A small autoregressive pixel model, trained from scratch.
Model: 1.63M parameters, 16-pixel images, arch transformer_decoder, width 128, layers 12, norm layernorm, activation gelu.
Rows from block 6, named by matrix and row number. Rows with one number belong to one neuron. Each number is 500 + 40 x the weight over its row's rms, rounded and kept within 0 to 999. All counts start at 0. Numbers have three digits each. After the name is the row's rms in percent of the matrix's.
# fc1: MLP up (model.blocks.6.mlp.fc1.weight, 256x128), inputs 0-127
# fc2: MLP down (model.blocks.6.mlp.fc2.weight, 128x256, transposed), outputs 0-127
fc1.193 097:483506516551472439504483457460463479443472608491465481503461511573524570527538558562476458535561476453527490468544479461530498447594426540599448507565493513489452491570457555585540490486526449481514519458486550521503481604493496536483495449509517553447505463487486507476543471506556454476500519485504438501503522477552533468544582523517479531548460465515523486511419498473509513502546
fc1.194 087:463519481517530451465513502533523510474429558518426456468496489477559530504491468508535428557543481441517511615508478535439414552529508523505488487511459552590551528556560548468599516466579532498480510467489538515508487485592450466548468521463539513513489521399504539468459499533525470500477535499497551517527558460437435482478493526556510509525514466534512539464528511570446478519539
fc1.195 105:481596473505534498449482585503440461470493502495480498498512490461470400536506509552468590436511449546508527524489530540447477505552500486463479539393492533505437472450476469456557527534454439458457537529603539466579585524494468497489476548474526432503486457494446563513444426542429536502491483529479468503482517457504539467537481485514501503499465471576454518509522475483516452506477
fc1.196 105:427535545447484464505437422541446408480491405518472492494467512526422477488521418486555483504530493568533482478479500540574446483502424447547489511426558576517522499425481481415468488538465502491517459481510553460465480485498460537512489510520532488461486537559532487506460514540483450472462477428449466500496502460466492529438557549528573450431504485505513455478468519522446503486551
fc1.197 100:473507532518495533473573539540514555429582411477544505520436466525534407547496478552480471498566512583461492449470515495479468459471525526492526506472497500518530497479447541519500544492545590516529541530541486553512484515437548510477423522512512555482551518555521509581481548506493430498490535536489513524552499508470537486432514469537521454515434454464496491499507445632513462476421
fc1.198 106:459425524530526519484432587539457486485531472495459501460526487489424483480532549500520469502535449439501419462474506526510507590482418484483405532494468476458466470518503458593530464485494480466465466505535525556439514488408528532435499508546512543501455540441499533479469535527468500521458497499485474508493471554429463437499462547500471499621537520520462446445528464495479419481489
fc1.199 097:493482455499516486456495474521577478447543517460487508406481491539454470592541521473441447507491530480430515528542545400489420468492505438491517570523493504492518476445460410498553503481560482557503439524441425485483485478530533542474475561504483458499482484391487530421547548421489502449524521479445544483473465447513488496550474534481503530470458512492459559473524535472529488467545
fc1.200 094:514444500430527458445570531519519497562505467477512548488488472546516459557472480487576513418529428504541514488457462577492485530610505497461467484506462445559482462524455515447507511589469468544519581507528447481523496426517503533524452499437469496513503554506481531524466592508488517444523509511542459450549471495561521513584467439569454542484466579521487496497520495460492477475553
fc1.201 106:519486444492490466472505394529511520511490493456535523468520511531507457456540419450494483524458523498479494540472541526484500443482438476453470484559500460490494511464468467502478464478502488473437526579489497544543435476463492407478514538508452567500512440510472600556511482553485482547475516438496474549484465519446452542472497466504390539410519380472513521445476490480500471586455
fc1.202 110:473549498495495480532589524528432463427570516473455423507532459562563529540540535499464505478473481469526520518535559516540479497490424515525520489450514493517434486505550550465577511467460500440537556525523468463506560486536444567529499530539467530439543538548539510488512506495522521469589492504425487557437477461452522450495511500585552461540489468504567518513501403449474445458494
fc1.203 109:564514492453469477431498481469455474431485503445488509519446449555486434510460491459532440490469548466466468429527531480476548503565463468507472516507364523554501484504527544506485465479466528487496396495486536456550482452413503536486445509426461516471520416589456483523518434496449453419490490447506517519518507460483502502453498517521454498499492510468512495504473554493578439431518
fc1.204 096:548483505464489435455500517499513472468435603441499482481454460553534526422480509543539508496455563462485532521472541524557491505486437546510477514502479465501499384518432479485459504535455536497514526498494461550463552511538444567507454538448455508453430482460529483489431499501457441523501501511533405487455488434488457527500456530559460450442524406518467538495452500504447477420489
fc1.205 099:484548483529493515595424474559506550482513580451527504557450470520509537482541461490469472510513465517534508495455485494480440517525455569485514506462478509539565499488536489487548441465513454510500438497528487521516435562507492460426565520529477481466463483454496580460488482506503441413413463438541430555408533479523533455531451451473521481500531514472578453480550492515452519413527
fc1.206 094:415479535439462577511525475472553478505511495462505496481492427545469541552533476524451560549527507495486520488455430504535492387531494497496510537501488441526511494436510537603513507546496469533509437513509477592495516619520496513464460514455485549454531526455494480491448454495474450532405445525524479419512480511540474514497521495495496486471512454485594511486436504531480443417516
fc1.207 106:457543587509520535436538582540490450473438563497463554505483470496508484568501497536563524497472472514540567491468491472477449438525544627492397503521449552511439571488418516487499524537507466530544509473466539448506507493489503435462555540580519513420474490569488556494466528536423483509471483532539488482498488495505457521501495508512547555520466515512469462534502496477436473566473
fc1.208 106:494496402516454515573552525528466484515511475522536461451430499492436450535387478485466429451505480497481489462513519473512489454460472463485484469469555474573428489462515473487416427482559498531477542391514533482451472487510515488469552508448482486480536499444525553475576486546441529466483488479492486464551413474451525532486483471508431485483550508442493419553496565505525514502483
fc1.209 100:538526487471444498507476457461465506521520528484537485556496475432501491518521454527494536556501526498526488514466505405464506515460447472470488514505484501538529630538476517566511463568520487529444448522527477390501483525491504493533511554566538546478542465527481571529518623533515479512440538502453487567537532470469504542547513495562538464475488504577508572554559496454508468395505
fc1.210 092:470521515547454446463528584483491492507487414549552456457459557485512500477502545501513440556520433531488509445499457426558484450534482548494468505509480533517468477511484535474515449532485512430510512518470508564550502519580482503507537465452492455471534448548507544551472453532551548486459454500487553516454513510509504523540559552537515478563453553453462392441518562456495442602548
fc1.211 099:475510439487518492474475513487563494435523473455482492516520488498530409473540454472438453564411455426542532490476511463529463530496469515497484490510503402523538530534534473568475520547513534517427407499461485473508496533481540461421492498455504477552556438529463481518516553563494468520533512500611548493555550493506509457470465541610476508468492545486476434479558516551540511546530
fc1.212 098:498458486513495521480466519465520468467492444574498523506488503489473488538519477466493462512487434505488535500464624497451464565535484500550483498576491509474487501472366480545473539547445490459535505527458467430497478506497504486556530504496586538466510503429472529492482514500434606547447510462566453422581560466424477524493537511574528478509546504510500533548534429519465539522506
fc1.213 110:482519489491497438507544519517545513510509510521506468456561455534500471504493502532487477462475550506531455513553500541496535585560452530563504502452475517558535571488525615553490459538502452529517493539471503530582460495587518544428435539564432496505543542484427454499491508499565457452433450496533537536570547512522604501474506578498560531479474517530472440500524454554497502484497
fc1.214 095:566518457425500528471523518457546492447442483580503535485551404476576581503562508493483496531481525511582462502542501530480478491501554497551436523418489496510499498508466581461504533491480504464485414533394449529485484556463473450538501490572523504566425480533483499576532478494507519445470504411498456439536492446498541506514510494538498521472570496469512539498473492516454448502459
fc1.215 108:471455477455527445519534491437473452495471478580477510488411529483454453531491474533491521500577531529485520521409470556493497515489463465477464498498497620471535413448500489456496506521509538459507494474464446545560507469509607523414487459525500442479440480494490556518443480496492434503441472559507490493477446532477489462454560532499540386512501554498511485478572475491498453477456
fc1.216 099:512523514466514454501469457510511455490521503505569530444417465487535522499496501542518470499502432426514416493465532501418523553512511484567473512541493474518439535481552487447412523583536563431556468481488566489484597476511578500492528495422556500557408542520502516505489462492518466502494563520552454507529436457533506506494480452523434536480521521452489408513543472499510447533517
fc1.217 092:550493453488499505484537464526459445447494497503451523420482550413540554486506497514450459416576445514471482545450497507577480483532407516570460477521496503473448497455565545567488489459527498513396511489525462493470476482572492472453529496577488479505526476444552533510459542530520540499539470557578553506501515522522499488484516442494529492446494586571482421492515449527461506542507
fc2.193 100:495457545537485486491553456521492482470501493488566521564596533583484475523499488528497540500478557615448468514430459506486516485449509528513534402476451544500454514416552506441466512505461542513487589458470441518537495466491419483529487486489472524541530540491451546527521513450489618507548448529448509487446528463504528490505477507519471492519483508391511476538536514463561502451478
fc2.194 097:513510522464549548559445500500519620462466563538469430561519548448518457589469461442549492518437477462447604437506503529491537521514499517598481505540446537452486510472481501502449479536486494470476569493514490454517472496487537517492421506502516527570506499569473534479536510485504450476399449475499516466499456477460570506521556485497488555490574501534485464450470470456500529536531
fc2.195 106:508514465574520519532534445542454524476438554546518408472514390517504533599520520576460533565500529555509529511492476497413504435434549464481503506557522522504470535486517525469521487563457513438445533517471480447477511430466458536541519551557480524495521468540522463455507457508517517454491482423507446512453440528497499495504480436435532491504495441498491548492499440530485510437584
fc2.196 098:529487469519505525440463569430493477449496530479515502514545484504540506526475537518535566537493518456497534523548500485532516526474457521476540547513471496490405414453528445551554441528557521556508455497575489495466533545465510476476504559495502496460472531615403429461549508447498576544503474556595491514460472534473452550551481491486476499502503407432481476490515546523448538528494
fc2.197 113:502528505540504515528539470476477474462440432500499491563523574513474517530578552535471496529558508474505483537549509541468468507506490572505489521541491473569503491498495494571492517499553515501452483441524566564543569450470484537482531392521436563527473515510463492484502447532483512581565520474479475531432483533460431530469566473512509442533521570570466482614445519554481512448456
fc2.198 106:485426490477432486533513431482542524542435512400482518523484519541444482469489506473506470496569541450463524517566491528540514481475462480528495471421471461485513526469543506532486390472512543534490465478525543468489559576414606570500520485542514495453494503451527553487478539546485509445486554420528526522497553471514506557486505499508488514469439473453597528487483578547496538547475
fc2.199 102:450535516445489547477523515502478481531434530483481480460458469490509519464521496465559442500511436485581500495556442477444524524453487534522522525528544432507453488455541427478603496479545561521496578559542479510488503506495434464519514465481462487504468528462453408496487561567511452432468473408474487556533453559545485512463500493479552570530411538509560430491545466519517486487533
fc2.200 102:481479470559479535508446471463488507422526507574568459466491536522457451479470522520498472525520494473495493500518479518511470603438504489510570465506554532528551495494439391442472574553503564549468463514427491532570516520512447547557525509521504506586486520456480445500522526439452501535601490501526522513481513453481528471523496450478531484445529435448563511496500466488595534452470
fc2.201 099:576483455461543552411494531520460436478548521529435560478449368528524490543534501507471550509515547510467504429457486437471466492576442542495403549464488482540505506573508525542425540505556478485473483429515507544466595522431538517486527527559459504461457500513562493466539490459502501535526519529485454548524518550496477472516502488485434459545520487490507456478535510472532540500515
fc2.202 109:494478574517432451530464570550430530463517468491566565476498532440456445458492462564538481501547553518529482516449448525493495609459558524527469513542526533504622540439476506531469471505525498515463497515538527466559494523533531496487494475516458529531485475444509507497470548466467492534494526513549531497535523536571466475458472559460577538524465419477471452502524607446474496519461
fc2.203 096:538484509541492537518615420563451524536552607473513486491498514516549574491467542518415545449504477540461534502502552462533491552478524474514518480555543476567516502527523444499545518519519513471451542546474491552485465431488482513514474452479495515493464552501523568538539456563470444516532575441441507501534498454502512576494490455500588492562499454540516515554529444434520540518465
fc2.204 090:483526459519551552439586560489481479456508417569412545513569562469528456482535541422491486546443470467475431460484580524436557481523438502514472543504496523465491499484487508539497549500434467545523508463515539488452527508563483481485427443530543541470469510572526541535490482473485499489502449495472529463490525453510437498533469471526462519470516577459485498522466427514520402435503
fc2.205 097:464487466469511441510485527485486471456491507473483457467528545510600474461556457493427474505533522586558505534549544479507521418597501463493508503473473506444419447478432500469415603512461473518499518505568495533516517487441538525569470501451554511521510406525447507500480507503472529530434479470513517500607451551475482555508473510479474476515531505481530541543505475505543480530586
fc2.206 104:557526468523493541557505543474492462469477465469511474569423501542526496463522429520534528427481474459494470489503452497495584469550586485567516452546462493536455538470495508464473453444501577493466512465496519486453483472556412498529533470542571385510489495451491452514448417466525509521529495510437448470510529540491505515419503535426511498506479539561539521551508535549443467549463
fc2.207 099:471476520497543506532458499513482607480530519551470496548498494476484474513515559499425503478436509576525533494573507457563477527504627505507569456471504545480539498493484474438451501505516528557499544527474510492497586537481425525549528499537493507438580437532438497566418515512526520513542511428538497504534414549551552493520576485512530495432459501476504488540512419487497527492498
fc2.208 109:487439531462517535479492465608454528475513595524490518472508500550516543522511464551530486537463495478518499500520492460490491563408518619497542429510403533488491552489498512523513482500495526420486442484473475499519480500508487505506477550537545568456497594555422463563486531466506479471573459486563547524427518535526490568474492499541460503446486532473459436484426514485439513505475
fc2.209 102:563477502541540506426556478492533530415418461468523549437481429493517474423514483512497446546527545537499554484542498538537549531494573517539548526497535513560504449449453435462493416456526441447496529495499420483475522502504472501466522532441505519474531523521508449520538488485449499442523509553531546488501501504527527504476452556450472592493568467430494397476475514552467512448509
fc2.210 099:474494554521459551527489447560411480560570507477519540536456432438551515518490461538497522550520456473545465567482476511520495541507448482557490502495426514478508479509520514542513509438494445505488412485471492438503505488495393576551509484512547567561454503488564530464481490544464452482535488505461522347469492533533455490490512531413482530511544519452512518543500477529530468486532
fc2.211 096:504496507436446504501521499631495498566416518496521522617520541492456565435478517510543521556530438498481472489529469520460444521534494489463439523481507499483497459551451508473580507459509466512516539506484529470463522482446568460413495512576536538483500501418521555479536472403484467479474528522527535498536543459488529550480477560514503486476421517571488571470538484525477487487550
fc2.212 113:458512493507512500549479498524397541475452501509507497496466487548494503566514516446503442487421494510535438479509474541470570552436483525500479520530509405408500478505526515468447549476547481575537558510464521507492547482444545419466502493476510467454559501455488582544487452531449564542542531480536476516468421505545512503518402503554491520458461495399456546504483518500573472511533
fc2.213 113:558521558507522566505507605489491471538505475481436456556535504515523536457518441502456442525504509524476558555539453537493490540607475553576475545431474525546510482469540472471494538559502479531509450476484524518564531458549515488540485533437429482471434522441511535530509535511491473437437464476577471442464482452449502503564472415460532501445479504518456487511477437507550494509447
fc2.214 093:437496453494491533436491508490528453539465509539505524545541535445569551415496530521485521536509556465499504445482573544511451540515527502577495508596432494536530510470533527477479524402513544491489503448522463399469476454448449505454528553496512498405487540521543509490516531458486495539531630477482525529467479507439464529475443494514497459496517505470499538585584470519481505468519
fc2.215 095:495496442494461511428468497569475572505534478472497517488466509605574475473533543495514503503523539526500530512538481517500473546508447491491504501478499527513461521547396534467504510454485561440450505504558548504518505491510413472554561498504555490457441535470480495472523645492489431537460507506471511420512508550535498543546517517464543503512456566435460551446475474539593478521447
fc2.216 100:497443440494475585477495411544479532477578501513473448546560451486508435514470484444454580500482609477506420485514525476450512543474506565574470528467460486525612489541477510463479506535520509475539525503498520516456441502535474507600449550491536500436496509501506509406476418494489549509515525487513479502491449515541457497500495476575452512491523511462512493551556444546510548506504
fc2.217 093:459548521537485528502493489500506528527437483531497477420508456549430473431483529521451512613530498461494420463535508523481550450549475494498461479484532412495546496510474476444541472460529484519479455456469469512508481510462505385435537449506545489533505560518519434504458506544487445458533524531447460440566517510454528508527541583519511558573441514512477473488462391488522532522474